From a checkpoint of a small image captioner: trained on rendered dice on a table.
Rows from block 5 of the image encoder of a small image captioner, named by matrix and row number. Rows with one number belong to one neuron. Each number is 500 + 50 x the weight over its row's rms, rounded and kept within 0 to 999. All counts start at 0. Numbers have three digits each.
After each neuron's rows are labels from the 100 images, of 14976, where the neuron reaches its highest value: "lies over" is the class under the peak; "top examples" is what is common among them. Only what is clearly more common there than usual is listed. The data: rendered dice on a table.
# fc1: MLP up (encoder.blocks.5.mlp.fc1.weight, 640x160), inputs 80-159
# fc2: MLP down (encoder.blocks.5.mlp.fc2.weight, 160x640, transposed), outputs 80-159

fc1.16:456505435495414438523472537490491429536519608499476523606523518403507552478393533448533465508485576504559511431514495493485566580553503541524493497504572561494489493594495551470470487474516502569446456522523562388490321486499483480525524456
fc2.16:455530532493640521570512455513508454470492478559504520581505591443505512511516478522389572501423444535475464489501472486533474439452438450464570500504501439549470463445577568567495414614465491442572532502468420463552563525490592390455498571
lies over: die with one on top
top examples: one on top; teal die

fc1.361:522603493510556513559501460518491482488451436470511618492409450459479421504545533456572545563488496469525465431622438456522598458552568571503501532541617557528456512457430498576460507518507425479534472588454514519495416525463444429456468546
fc2.361:474525502433387485432525554456494442529511522434538491422538559520496577447420492469473484416498470591537555505407531526497421485367415449546595519559417455487537507494525517465408526499539603561460510514439422507569551486482586485588574508
lies over: die with four on top; die with two on top
top examples: four on top; green die

fc1.523:530454474453463458448493497522563486422483494473462452629543544469518619553538499496480528487517486652477512471492601514519485589536547437563469481570541477403568436530414456429515543403448576520552428514537584473501425526607497535478439460
fc2.523:475497420499603488430430437507569472533449570550504473434515512478558477497484457520520550497496562490494522434516478545436594440549541544485438515410458565540440402502546476648438504443562531525570504566417484452549523514450589444563537437
lies over: die with three on top; die with five on top
top examples: orange die; three on top

fc1.328:587532522506487542448419546595533445469486495555534541489514413384500392658493503521476562482443479507572373490503522449420598505474560505385474480506552441594537496513477495512421525459517466443445520496476433489518496471522446564403502444
fc2.328:411458521522482468510580493434452448433510478409469575553486498500489468501476566383479443522585553596426519532544628515516537523553535442571517466502540465410431627578558493548522424492529554475462499476484502505533549513523559500482388473
lies over: die with two on top
top examples: two on top

fc1.446:480548469415517478454375594418545443465487454518528542523471588477529458532568515470421546556415452473495464558440410539518515400492514525493479458451496454546525399544540460456541566526464584453547568597551507458501464483482503612500547596
fc2.446:528569494500433450475485427515499513562541447533505574433450429541494572424551459500576567521542615454457515518535487496492489511548429535525413534495499580490554497492437418447532517417467483441526419483434481522566456494456555485427399485
lies over: die with five on top
top examples: five on top

fc1.338:522493550445505487508490486447525461514470500524575512430529521556417549467531484541457506432413453456480518454475581597577504481510497466503496486450461461470495530441570574487452566491406490482411560476550531440558434462497449530466553528
fc2.338:593530452527492477483556503522539522520490465478468543540522506489576416508490545523497484500488410525535483425493488486428469482483403511510485528517542377523473583523461437437522503558623475451531400531500474454552542510517586478443452487
lies over: die with three on top
top examples: white die

fc1.13:394509542485461585527410509518517510508566490486600515531424426493485510575569376572455558501475508542542441485453479430563389513522511503450503458495506510431412484489520476480493429366470530427486567421588478562509487440489536499492480562
fc2.13:583492484380542473515555524435453546511482528508549378471490513470493551529482470420563475596495541445445552435592544543466558548424535482541515438430567570507453557528522521473514538548531511482459481451464545582526462522494558457500497560
lies over: die with two on top
top examples: two on top; purple die

fc1.177:531493530660481488428483498495430481625443505559446462456493565436456489558637460506511497487474487474529541388461589389475471497523529510440556513502477587528513658517593504467483506557507496479531512470501520512429541509531494530479514545
fc2.177:447493419517494572590445512467529453488633526409488577465625422517590501365451499421586551570525474564491473530440527522457540462469533487549498575546527506495493499464407489515484474542514544474508491470490566506499460477515491467507437517
lies over: die with one on top
top examples: one on top; white die; pink die

fc1.292:392515420488531636536414488461517494510522545456537500572489513551516498546467487497477492479555514429523515491607562557545471493499617423430445559471538476502504464394462499523408544426534523482560541503486493424508526447523494413457538545
fc2.292:505485475523371461444526533531448534485459509514428455482410492494465508503517439549463511438518503637560436499519561508478509572471455541503526428431485582547521515638458522487498471519501517541448426559511449504488510551553513575462418457
lies over: die with two on top
top examples: two on top; blue die; yellow die

fc1.619:561482509516463456462488444492474569566536444565521527506525495470528552593596503551518535469500503422418539411451486471475515471434514490440475478525461528462506526588498521461465496503526545470377476535447467619580489434444501417520561526
fc2.619:537486363509572463565446547580430535498466521406500530471547515504554525436524480440471514600449467576584473457432560484480538541561568519514488441512456444461449444480456538398469491406546454503444481471565517458470378495538534536578453526
lies over: die with three on top; die with two on top
top examples: black die

fc1.242:518471508483469488512506435529573561511440468500496552514534473451538499509374515438375496478444444471556445442495488471523478583468568459503489620534475480489506534401425453509578471483553517493366452415497559491620467487530430522501550472
fc2.242:501608503551537490504447493411516382496558521533505476482418492494478494575477492531552445514553544481518483487438559458429551478533477528511447469545617591475529517498465549481525427440529521532607486587434384568451508547539442419614415524
lies over: die with five on top
top examples: grey die

fc1.496:557489462512493511461509511525594476571445575424528452458517430519525510476637562492500531432449498563474504515531501561559573573444574524480518516444537414493456433444442513523569453470492569572592535479458528570534410577539511504472493425
fc2.496:465483476503436587493553413466470492425479412489448453553439510523459495560448498489567464531589491551533496482577562458406533536532488505468493502458426546453495567463536515410471609467450481569442571459482547472489604476503554474630457505
lies over: die with six on top; die with four on top
top examples: six on top; black die

fc1.383:386548566521440479475469550447528464516446528575555474506464493536445490570426469514425566540474510503534469622512607505497530479519608423578573501373551403552526487516524533508505435429475546439534468497533539473417484460488516527517479502
fc2.383:481452520523478453441538474619549515483485584590469482439481530545502619460526440515524550487574502477434488466486366461525447449550457459535478415541411530529312468543493527512534549554449469560494463557498466523557484561568576475554471515
lies over: die with one on top
top examples: one on top; red die; dice: three; teal die

fc1.510:488573549451416552515509538517448477540514454420519486481568436508572471412522430491477583466498500533552444540487497484540469529420544408494572416505540451460412611464498416580526517481440478564447431521502484548532503449433472514433489543
fc2.510:561446526527487418550500534471407462508504476532535533433504539553372556550527419512482440578536496455527487525522540518336510542471446530514577535432514509387564470451531398466526478447532463415537500483452449431548502613455607536482563517
lies over: die with five on top; die with three on top
top examples: teal die

fc1.103:470427521419454484515523537495473500461476518461453494577472535410574519490428502403548376500489481517510535573503529598553526490471431551542520451467524442499456516527609476529507508534550399505395492480447553492472578468380477476558506546
fc2.103:479513516577453478473397495517460485428571597512524444499510464466519428566379473489479452478499598500534528542544517496473533529497516481520453614566477527465477416473495508463548505480403528491434509502541500550574469519494464489460455565
lies over: die with three on top; die with four on top
top examples: green die; three on top

fc1.621:450460443572385484415458549529508560353487575531575556453512505492500428609528462481514537496455457573556560460453563498516427576483539495507429423508482479506501469547451492439582535516495540546447491583479464518536490571440509434468540590
fc2.621:569567580434507553561419471585451465586501507452460432551502404454487510519469476499530547446428533468464533523576531487433522523507526441407464510522550522538515405478562541487490467428516440524486450462524520473470530481551519491490474480
lies over: die with six on top; die with three on top
top examples: six on top; green die

fc1.370:459437466487565544529639508457464564487436621541532522519486566548557497614395545466527471545515509524453555573526418549451494583468481419534438565545498481550491540466518429470544507488509506449437500427500454559447457451517470586539522497
fc2.370:475451561429436492427507500549513401595486545513490507528533509448499500449532489474520414479525488466421518521582565426532484589548515529450502405485467445435561532622483588482469474422512530520562544568486526589516508525386571475458492459
lies over: die with three on top
top examples: three on top

fc1.319:486526541503485520463496429457554553522420561523524482555486522443549530563583515457466455480524504548453466544536519414522520443493451542443498553496372516554531429494534467494549462547555513494410511503496454604537505433485493593509510431
fc2.319:531470419502527499606465463486501469539552561466522500488472465551560448408592515560517476498460544489502481527434538527501551517408593525443454481463469518427397553493514499406498543510459437460566521462546608462503467413547517463343459522
lies over: die with three on top
top examples: three on top; black die

fc1.362:511554506563537516493574472536427499599514483542555488561478398504490493496513575492493434439546493441567453541464464555548482567523529500517503546509523516522450523370489513508542452518548498504540490529504469547486515401595528553479502476
fc2.362:546480499498561490526571461568526498484435465422501561506603458554465514411530467473492592442516519474555477567523494386399507571515521577469391499440479455429592437550488462472365469488501523513578479520488529412546452465590477440492457529
lies over: die with five on top; die with six on top
top examples: teal die; brown die

fc1.39:530489519572462506457463456494447590519522514543558491588495420493540439544477550525484498552564460470555521488435511443509533435464560605489489416405503552503505485500525512493476579534446457482548617429604465539418481475485585459508407577
fc2.39:623527547409573473432463496493512512525522433525508516487486573525502534519522451487534469436406418552498496479460562480474548485392539463512535540565508557481530482528495460464508528499483579561505419567511505584501413445553508685419467418
lies over: die with two on top
top examples: two on top; black die

fc1.503:423513510454474447464433445418433539454514577449534455500476500502515563549465500545571483574475456395523517456452449434486631523460479503522468415556461550509472526443510463397463384506469512410434484528490486527556506500443513533474617456
fc2.503:460515422570531427473498498414495466582435536440512524406609486435543535510479554617467464485451457456493484500505429470521555611578541530479509493559588474423397565503472447501510544488476483560434501482538504475473528502550485522571540522
lies over: die with one on top
top examples: one on top; orange die

fc1.531:523521550529459405590563462515411461633496485552436546442618558531504391469514479497392508468533433475461509388414576586524553545575476498533551515468475560509528518511494409490494574538554557461514500546589535619513537556510508508524411547
fc2.531:423526426551452541591456541495486520480542485378488543561498363550551561563540534512530395505512495489552531504538575537486463482450578469495440503444428452492385511501482482581497467454501532494577479446412439467454459518497542573462471448
lies over: die with three on top
top examples: dice: three; purple die

fc1.92:471512537487475380515489520548615551468494533564490455501486490461415497499495524435529635588420558514505512485466426511512560492390561503501491527507527489414573496434476474586465551505492518457514518458510526515543503473453482504530466495
fc2.92:639476517466503473421479395501521349511530481516586559471547396542454511513429409504454437531487525457521540527505556490431518551535426582542510581543616501592562431458481594475456531508458521502429557574396425440559517529552474447543512455
lies over: die with five on top
top examples: five on top; blue die

fc1.112:427521544479527495428502492490537530486517368549450431460505533520560520465535533514460471487561494486487519425577663546440483494505496622519527511463526436555571543444508442449541478532465440507553514524482458534515479419515528452423505550
fc2.112:502517533539475451477513530520409503520426509471522442543479488431475482548469421512481527477503590526458521506460468542603458518495551375460478565496547555501518464448536447520427577495520570520448504493402495428505574626464481621533454482
lies over: die with four on top; die with five on top
top examples: dice: three; white die

fc1.351:426528462585558588511507460451544473476532488527519436493411458568542537519541586495582516460528569505455477546518512555466452478481424525528518452431549485502440409487413449498527509497466516496596472454532451432468428581465389581456510377
fc2.351:454528546415453469504512486451518505546386538439516524550523464468479489477498572604409400455498458543544426558509547532652507506480452488409523512538500495441507581577532527423448553574624530511460596520516562560457493493530478489476524506
lies over: die with one on top
top examples: one on top; yellow die; white die

fc1.19:459505468362523439474441596531453510503563500566441434551558603542495503443464571454500541520576445579500448523456508575497509451519531472375522536532456475408509533524509471475541559497446545444579522534454466486524477533588552547427522541
fc2.19:473518521499508509482414596501518436547549554581452557408468568572465566516524457534497454493446519417494530410509509420458385498502488511570531471548511539504501503473443524558474580398512539466448530486428538473514567541480538556429552429
lies over: die with three on top; die with five on top
top examples: five on top

fc1.452:444466514578482504537455493495585618495501433497493484568524485482479497516437471563436525517590464522520551457517550562484500530575444543565547560445577459472502555438558452448528455497544424517410609512457465441447452657500477539549441454
fc2.452:546479568538475551476464435480477449490493490490471466455537620504509434503476575572530567419505523521487546503602512489502413542628485478483443494543509488548413491415503386564553453503415529617498551509453470562582512432508483430497583523
lies over: die with three on top; die with five on top
top examples: three on top; green die; yellow die

fc1.59:535474534564456566443556526442627451431460506494422503544462425500532518554426580453472505505535456563509554515463552432486528542481488528485492457577504526521523610420458568518502379625530535469495392501491422526498466415475486548591460435
fc2.59:418426493497529596518489393505455564536531540499467516517478542517460537466479438509512511464437502520474503409411447414570518563484510504392497505448505507454514476497451398511484515432512519477504557514458422492386502531583494530527548565
lies over: die with five on top
top examples: five on top

fc1.260:406424534504489505447640509509443542362563513489512548526511502520484422551513467531548486523626435484496441401482533496547522462478512449483536457453451495456500543499443429472462531503497510489513415504401516523407508550492504525524552444
fc2.260:612632438466473514489441440509550560641536504522465472467479489469551526500491534466533480497404501526524529508559507497456448530511500575477464456540552540526528483556488555448590469453475543482491538458615483527536484403424489538543435546
lies over: die with two on top; die with three on top
top examples: two on top

fc1.561:487483473523462433474549466426393509593487539525484538529423625440617433522534559528492511610540465487475480434475486528470528544561439537561445543479478525565517516486560505551546482494438476487473446531442515559455475480497533606436525586
fc2.561:448515508513382555491470614557585541500525516490511496448476417600451545469468404504517528514491491424423488587507551502566460423453545487450509369524534511544465524512488451473403456562461531434463468445558421484506519509436498500450498442
lies over: die with three on top; die with five on top
top examples: teal die

fc1.445:534416541649562561454525518484558514495563513513466452514451411468560499476500549468454494542585453486449518469487452491488493475526481566394523471541450400501508547470531510533519357553555498457467417515493451484443501587442466492477522422
fc2.445:540536546512468518563476498500484525419489446638502524486554458498605510517450439613465488374451543452548487437519449464473502552475447521521594477484427486509571526448462528475485401517394498527466505464454525440493508438500528512473442504
lies over: die with five on top
top examples: five on top; orange die

fc1.240:410464512520422518404556463431490520517491560554496457566547476562508468611511462427543548511392497428524595465585477523496603523393471499455566452450545529434516467511578530486588456542443512426438469452452569574505460501465438528499500400
fc2.240:492653443490520532535379512599474468476517507542389505525529552457547491517456485417485430496529409500522465491407553448510428545519597451534493494563460495580491548495539506540527542504469483408511472564521484471449533422596485519557463506
lies over: die with one on top
top examples: one on top

fc1.107:449485460435470405539605422471428486475467437483490484571552512487442481481398619525475591559448476403539486556480549559538441500523506569435502380496449485476448495435479508458442430520459564428481481505507529470484479511582549597478589512
fc2.107:441499470580508470490466524492570551490610601438476533518459447439525516551556384506503448428543506359483510531502403461542518535527559464536476587546407440534480463488565516587517520486628441561531520586464481444466592563555583452495463458
lies over: die with one on top
top examples: one on top; red die; teal die

fc1.116:464527475505547532392497509536554553579507520449458517540511390459564455559514451587579551538480410478426454534469425422560406549522435540527517534468493435456642495482488477553545495510539469475567502450521468487579499501487536430480470484
fc2.116:504428474478500512546532506515438492420421527520577501565524594589506514528445508505445462510528554574509522496458439520436587397435475594453511463447452549551398549462451528455559485594429447526413530563466483430464525601483460619463489495
lies over: die with five on top
top examples: five on top; green die

fc1.414:441514586530468494510563465369509468541529564516534475406547468521471507434577555477454436570453434503419523469478533566506503478450545457533458480553498504483507519489507449460561619479487495583499425432538453424521515478445497456493495519
fc2.414:485552474495485517573503528568496444431483422505531508498397505469553453492512460427507532458522522612530507541647526539516517529573530560468539583429470401525489531466442467487455457426524517499485603521484515498478434590493614533518539432
lies over: die with six on top
top examples: pink die

fc1.50:471440400480473488383453496597454553444440540435514498592430525510534448469515561469511504444484524560470465440433455534529443544450458522502586563497468587520519479514394487475498493508569526489486533397465457571520545498540466471563452509
fc2.50:549528601541602509492469509401525442499473472582471460514543582522444482545481439554487566507429442569493549449462500473474484471577520508464482454500490490514465470476533511550518575496435428544500484563528505445407429484457533482465593533
lies over: die with five on top
top examples: five on top; purple die

fc1.297:452473561570557556538548521546577616399457497539458492497492561489512469570615535547492535446513542482456483471408419482564525402524472461480535496562519451493468500457532462419628518521533484489536491498501502409409503479574471559463445532
fc2.297:502466553509454449473516516417408450470488545546583558447539466446485552446466426500559461512574491562466564464526535445465571448488482461557464411464437548488417533492466553601413490551555518512445522368524490486547500472476527437508621552
lies over: die with six on top
top examples: six on top; blue die; teal die

fc1.171:411492600564398493446584646554524522567491463524523469553558491560501495545449534500458481495491534498506529555500448485482525572545508444571535422474514443531467579488479424448555462547488528549561478597424558502507393546450473517532415596
fc2.171:480460512456535571472532544499489473563425468532435440512473574446571441434516467616486459581498479501521484546406435517517413499556484482556527468534372438478413475446405499556518528405534509551526428606526459538554466490500438462521477470
lies over: die with five on top; die with six on top
top examples: teal die; green die

fc1.42:456503435459565548533580491432497595442444437437411579545449520464592506564608453526492474445511495539487492449448393422484609481536424493494529577505519496461548510542531459496430561469415549392529532509543451542485465508434436537499530572
fc2.42:446497648394443504505533482475495571582514414402546461530534366404533511534462512470439489546536508436524456453492501563475536560490444474477469476543424505441519455658464526520517419516448458529463449527462499560479435461531413537551420557
lies over: die with five on top; die with six on top
top examples: five on top

fc1.273:433456451532446529506552521512542504477477578522517523456408453521508534428507600506499512579484566525472582551541437537475435538510508463433438509534515400459400482510490491554492482510541431545538478445475563496416549561437528462523504467
fc2.273:491514507553484440481513551529509422450482469452521551466536568545467419495463457556507482536475458562478429556552520474460583502500567457479491529483475444463419635424620460490484518532487467559472511460462531494520513433580612593499465520
lies over: die with four on top; die with six on top
top examples: white die

fc1.213:472499524497441536513496537515570417438545449482547574520432454540596434546527550457573547525547461525493492522568586496568493561534490405512521489451602440346434500538478534424425479435530364501524506478531470511490440428437448464521570549
fc2.213:453490451390609555484490449524486497525613532437551367442571452562489391498488553576507504491605460460425489493506449575486471485469392497488511518533538553479547408526491555507458505515498555469461497491500448600470577617479532535592475448
lies over: die with five on top; die with four on top
top examples: yellow die

fc1.500:484536487538503386510517544564549486534506475453543446418341494420508512621398488504565526461502481442506436509527454511513567562532473414431460413510559534482504529487468427446491538499508471495469464480499509560472460487507426497502468417
fc2.500:494539511519428597522561414496442494518539496399514584540465493502451454426503552436464522541521458569535457507538436471490506452458489534574436501596507464416491466620456591414492455513591479416461544525492540369575476513450494471491538494
lies over: die with two on top
top examples: two on top; white die

fc1.560:416479539520529527432492467602525476481569509528537397540569516548462499487585460492601505472572547523411559469517485586534468534446571489570495423565453555489613553467501423500452520493462524501556511514526465436327424572506469517518382509
fc2.560:620482494520470403481475449461596551484415448621504539515569515477576532427419518481403451534414479495545521500521529514490583407518517533485422504393521549412489453473491484494482503518475505475546451473553537547509466441473408608469622464
lies over: die with three on top; die with one on top
top examples: three on top; black die; red die

fc1.232:515496540558572539491495517503537573510539432449472511542502456507531431478520568530458530495589486484415514531516439416487582532363473427510471497491445545536444445557500481470543454468508529494510579537421488436489408514513481425518520567
fc2.232:529465487527462397462503453498526478556504518486516487494565474465495613504472497528514515519459588475437569505455368526482583435521471526513529484531396441456501406544497562536476529468530481563543426452448554524432502517526507556569489568
lies over: die with six on top
top examples: six on top

fc1.334:517509578507505420521472415466416520384516487388562469523371415520514505595431540397549395577471442470464483448519499577424564574500536495467472579565381534584516502499477396485522539489513539494534491568514485568524446439445531550512494501
fc2.334:552434442539456594459597499535553466507496490561429539545454477523591499513500524590519491412539530491486504496532442530496473529460471525491527417427503402517471486514515506423430476457528528487469590504512400488445539515533453440512525627
lies over: die with three on top; die with one on top
top examples: purple die

fc1.210:583485404453474484559425481487551448451459395447516472518477548489601513521474602600483537540435391539507562443659520575499505503479512510505434512470509486443512426527431516446489502511500538530529479454513548484538509480529458488500555506
fc2.210:422560440524472501430503501532603499464505583543519491479463611470603467477402399372482464496489576526499426471475462523534473529500543386419515507493485587526433544434487543545536542484512453542533516553473410530460506464487521560492493517
lies over: die with two on top; die with three on top
top examples: yellow die

fc1.294:504374510486485432483578594445521486492597501472557491552497493519516422426535528512526434413530500459531387392406514521447507557408544529484518516552568498497560503536571423584531511487519467468447490541578552565553471580436471530487507555
fc2.294:489562422503513652510518435526484533583413422541428504438513480444504469525570410453465435627445418493474564482563488592549487449583430429517482549459520496506546483551520548497497429559424581436506497511528459527496495445571481553577483480
lies over: die with one on top
top examples: blue die; yellow die

fc1.55:496489551447509454544570525440433555522411527492476552591527590515450557570511553508493498508446479551557565464499481529446509604524468440498462460591551561490450502462419483544477557596500526457514603463452558526463519438515535568490472500
fc2.55:395472460530481480463450523490491557512544518522540471589462437550583530544455466477547508529413405422558504514443538520491462527469541471569565530509458432456579530479554392479519558497576494568599509553417434449366498558548506531501549481
lies over: die with one on top
top examples: one on top; teal die

fc1.10:498586454437428487500520502580584489606574421459422471497563516576478432456539412489422457546487518519509460455477508548526463446454588530530466526506491540522476433471448436464554564445421569491437533515518562498618464484464530645453531560
fc2.10:582441544529416475603514535449415542531448425523489563492465515449581451500510461548504477493498538499439621492480592507462522584529457570487494523411519476559497480509513423499461437470602521516503498424526537625407431540420485471485541477
lies over: die with three on top
top examples: three on top

fc1.302:509484450488425551506611538578442522479452514488465461533533500538501494544486489553516544455537509440498527416465500483497508519553540497503559507557455511494566496519625399486602474462456472564601522523442613375536429507463580497517472496
fc2.302:506445542471536487485518510524477432611536511518442608459507521466512495528485442484419496459437534495437525489521500484499560556471390473470505564435396439442395429488462602545440472526571468451490512434508552531470482472588434596453511501
lies over: die with six on top
top examples: six on top

fc1.62:433489499407541533494525486482554548484546402567475467544499535468533523500421487559428485462537518578601457345541519526496401520487546363484556584478549488507464557466542451515458516529471494502546525550450471492443570577473467655517567550
fc2.62:470501487580504431495498549495477560470410479496494490406503441556459501579564525492547470600431468463407590511442524428455498454568487501462425550558576517466516451589501463510508475481562476469450480448625446446536378477537500507457472544
lies over: die with five on top
top examples: five on top; white die; yellow die

fc1.203:508530572464511503492573469460553502552469529416402511486578491544541429449521528522503486464480452492581487443492522575471471496481555561526479457536581539560503438371598552560578479518525544555552463402538466541502476479462496522479614503
fc2.203:476445459489490534470498569458520591465502490494543487569429502417528477529483525521505521523642422516481499503478565375507518523450407434484528554473543445449497601457437453485556509465534456415491501512425447480608461594412427555489437465
lies over: die with five on top
top examples: five on top; teal die; dice: three

fc1.615:510509466395534489605485536460533504461573446465550442451551441518425568453501469426522426442526565552501606465428450529537530474565530447431557466514548548478454567551550483475514459569527452480574421481434596478462496547529479481523471477
fc2.615:517541610534487557450578399515577528585523477358388563498508529482495395539502476506522460527489408520577458568634534519476434542468441499533439484432456442437513496453473538510503462495556558520554519479613448440594487507449564471532467428
lies over: die with two on top; die with four on top
top examples: orange die; two on top

fc1.622:573535472429537511455484506464572533491424509516458558495423498537558532520464492446629438484439564544497526520466540517482527529502507460486411548551502433501487546563534557564520497452511493511443507414445445521569457430494508450399600557
fc2.622:539469579550420503420517525497509485559413530567530492506543577458483483548483538467516592514546552447467493443446449426503491400545462416563490467511535543401495492557480509535466468435537525512514434595593440512464502444466539512512390527
lies over: die with two on top
top examples: two on top

fc1.181:519506531508596501448489548517527457472435566453567481519547500527596487426483574547464517549492513566533481454369411448559463451514529510550497422482521542491508561534578414485420492521509514544547472523478491548457569494455549448409546519
fc2.181:562498481458531477561490403480471516546498406532507452488538454481404560586477513491551445450534504529566545554521526579510451383475520459543435533566570454474541520500510501528541540555492590438434592559411514432513485479427431521547466425
lies over: die with four on top; die with five on top
top examples: four on top; green die

fc1.576:571508586508478580391476518492540529508505545465353590552546488610501616432536632460528498499510460461477540555542523459551536504478485447445509493503489466567547447511560475478527499533500458609532499512479448528509438503521461478467466468
fc2.576:548474585542402496503526529472463534526592442561506480580413589460417421545444493516494517506553448547551577458489566514463470456525507429456518527463557527562474556515491443398461462529516517440392483454486405518498540496445534494514567510
lies over: die with two on top; die with three on top
top examples: grey die